{"model": "masked spectrogram model", "dataset": "simulated sounds of rotating machines with and without faults", "train_examples": 39062, "n_mels": 64, "hop_length": 160, "input": "log_mel", "win_length": 400, "method": "simmim", "mask_ratio": 0.75, "loss": "l1", "arch": "densenet", "norm": "batchnorm", "activation": "mish", "depths": [6, 6, 6, 6], "kernel_size": 3, "stem": "deep", "growth_rate": 24, "init": "torch_default", "optimizer": "adamw", "lr": 0.0016, "beta1": 0.9, "beta2": 0.999, "eps": 1e-08, "steps": 7500, "batch_size": 256, "epochs": 49.2, "lr_schedule": "step", "warmup_steps": 1500, "weight_decay": 0.4}
Rows from block 3 of a small masked spectrogram model, named by matrix and row number. Each number is 128 + 32 x the weight over its row's rms, rounded and kept within 0 to 255. All counts start at 0. Numbers have three digits each.
After each channel's rows are labels from the 100 clips, of 14848, where the channel reaches its highest value: "responds to" is what is common among them. Only what is clearly more common there than usual is listed. The data: simulated sounds of rotating machines with and without faults. In brackets: how many of the 100.
# conv1: bottleneck pointwise conv (model.blocks.3.conv1.weight, 96x136x1x1), inputs 68-135

conv1.11:158112073138159109163144129120147076157133125120134119151127121092092146100136184129090145154096141168173141120146113145166151173113165045139122103250140081074164131165169072181089110177107136136159152126
responds to: electric motor (67)

conv1.15:075144097115197141147082121128128138136100125141113127147082103171117112106132108097097123091137128169122139143083135113134147124103218096139088109157089079130161125146015100154151093115159121091078078120
responds to: piston engine (35)

conv1.36:158146139156144128185117162135115151163181112090100088155086135109151094118106202116114137102127115164137120115137113130152154104104140129186152142062075201146108175158093135130129185087130132135149110134
responds to: piston engine (64); compressor (36)

conv1.13:144123118110115164140155166123131228145085145087144156130172131079106164097114164104119120135178169138136171104127161131166138172153111172046130187072106099247207157199093144164176108202091156175116129013
responds to: piston engine (55); clipping (45); text has "clipped" (45)

conv1.41:100152144141093128183094100139148174128111121158136155101106093179123131138147166146136085136132135154152125123023188113153124107097188127173180155074068173154095146164108156102130067122104166109174125153
responds to: electric motor (34)

conv1.47:127120127165140142113121144157139078153100153184104127110121134133123165160105075137144130124118083125156115183195160120153130084102175152189101106144172132160107138150170099176206094154158169104146146226
responds to: quiet level (77); thin (high-pass) (39); compressor (38)

conv1.50:135140179166125130120129161120164074117144108093113131157143174104194151085091173121122106127120094155101107115135153069106116086136075067135110085148155133213124146044052156069175244155176112155153081152
responds to: quiet level (62); imbalance (50); turbine (38)

conv1.3:156106118134071129116131119160136131138110094113146092077159120116106164150126123078146146129089103074166129120119173105124068141065044103181133159118187144144133142100152067137127167114092139114126169175
responds to: speed: slow (63); piston engine (58)

conv1.76:120100120144102094140089148127151130095155153156114120106123154186112096062137092094112097141100096157075146114166095116092108141078133107188105132160091194110063109094126153178169190084186108080142125175
responds to: quiet level (81); electric motor (47)

conv1.51:169135132125133137164164123158147122106124108113151103107137113148120107089094153062137116123156128170121153089070136068097098154113017106119156152126171116166111077133173091102120186062108103142092114126
responds to: speed: slow (83); compressor (57); piston engine (32)

conv1.69:063164118113116072130127151128142108098126124158180106134132106083048155132145066143099070096124122096103197138183097086130112219019180076118080068116113164138118099189160145143138102134094134078158102141
responds to: clipping (37); text has "clipped" (37); gearbox (36); squeal (33)

conv1.52:100118168100111096173134130048125102154154131104121145096224125093113149152115104115099112132171089135162163108167126103142109196126209115100113147129095094158118078098086159118159065149181134120172022137
responds to: turbine (48); gearbox (42)

conv1.19:154148129196067139104141156115160143175163129110125160152111162159165101163107130128148129109112076078142065134115196160118159142112077110130114123044034165185075142189144117166122074165174123128087122124
responds to: speed: slow (85); piston engine (76)

conv1.21:118134186118151128122079141150082064141130107150174107083140157186135094153141105120113166117098116122108116120166105136106088127146114168124189110128183138115098100167201114108071127090120169050099062163
responds to: turbine (40); piston engine (33)

conv1.26:087143145086090126162103136162158088138088140140142138132146181172135157216117117141099085125125144119128153119032142146153111077084144139185145113136116086109128108133089105069135132101087102105108160165
responds to: electric motor (50); squeal (38)

conv1.94:192120151173096123144096142118133169104182103171150190155094125149183112157139131118207115116076057108121055144140131127128192148135149110141166146112121110152107047128114144087119168133181178117149137109
responds to: piston engine (42); clipping (39); text has "clipped" (39)

conv1.37:189101128206073079106095107104140183133155193188162136101119155059081060146178126118111127147073133154101070090126128136152062184080122176133086191121089187188072088115114089092162109119161162100099066110
responds to: clipping (63); text has "clipped" (63)

conv1.28:079158083103133105164162153107137111155138118123128182088127135134134172107106089067133109070089122127082118158102127138154108181094167158099128132021103198090153086144109145057108176121051082001085142115
responds to: turbine (42); gearbox (34)

conv1.77:119122116146119139121112106126139096178144102121160137145129138169118127147068071073130119037078115051096120130148135134084120117089149116150175059167150073093126159244167143107062113083118071064100097212
responds to: speed: slow (60); compressor (55)

conv1.46:091144156103123173115116120095142078073120116144104135087097126121169184136088087105111137118156158157171140131049098136138165176145147109169179089205148085148119108094102048113203103175147149192094108143
responds to: squeal (43); conveyor (33); rattle (32)

conv1.31:167120113122117113123135130100087137122099085122134131135124102137090093084139089152209102123163167142118154115144174172110140127130175075179168188193079072047148150180191033153000103140206172168131152132
responds to: speed: slow (70); conveyor (63)

conv1.75:137142067140099102138140138110115119162136102114128185097144146134113130113150103099127100059094112112124136140051153194104140118158106163121000138095100192164181157079043051087109206128112149086052121111
responds to: electric motor (39); gearbox (31)

conv1.87:079106137102147092120164162127150159112203113101130165132098138142125147147100137099107109019154100129187120165134181152135135146118120134119179157050104170122101076115130060131159100164115117188125164137
responds to: speed: slow (81); compressor (46); piston engine (45)

conv1.48:142121106098122136147093128080174119141153159132130103124177067138097146048070105147171090029159102066123183118130171115121129134119164113245137204146096105079144187182171045088079123086105111174083082153
responds to: quiet level (69); thin (high-pass) (61); gearbox (38)

conv1.10:170130094131138124117184148085136125157170126127122126125128119117104172099141126129145155113114120082040134140088146185090172173166097181103088110194106131130150127111061144072086212134032181184123135079
responds to: compressor (40)

conv1.4:034189076120076099168184160094132078156137110141132073120101153107075195127106163169124103116116091130150190122175195155145116116092045085177138122163185040169144127161145104167147123131151193092125139170
responds to: speed: slow (74); imbalance (38); piston engine (34)

conv1.23:141140152099172128169138205115156102229137118088102139056160150151101195153160131124116097131148188097185097122092127199172096104112104134115150130135097170025130122155159122144137087100110024095107152090
responds to: piston engine (62)

conv1.16:172133140127160142113095145141132148076136095175135123163102079168146024103130116097122103175119086117092123118063144112135161172160055083148156170162112144133155107135139105168093134157124173194186114134
responds to: piston engine (45); compressor (31)

conv1.6:163060157163141167133105154106083127084106110131174151074138140110159117125089119125166126160165126090176115125136146133093089098129144088058146110220153104217176128110138094079196123119220146149195117192
responds to: quiet level (69); muffled (low-pass) (37); compressor (37)

conv1.24:090074125141131118113158111145094118100111073116142140141131176121156175170073124168165073164173121090111151146162069074121127092116176209040074133090093079039141052118125128111150102095172126190143126101
responds to: speed: slow (70); piston engine (45); rattle (45)

conv1.92:107154095096150146109153110141101144098133128117161153137139121136106155131105124139099133107072131164120098132058104110191142144073133120173168176054099109224137101112073132185127093093152088150099159160
responds to: speed: slow (93); piston engine (55)

conv1.58:156113149094134146141116145138175108133169122052111145123138158127097162123105092142124127085135168132146104146127145185108128144127191084175126131110038189121101143096101172118066163116118073146132162103
responds to: speed: slow (63)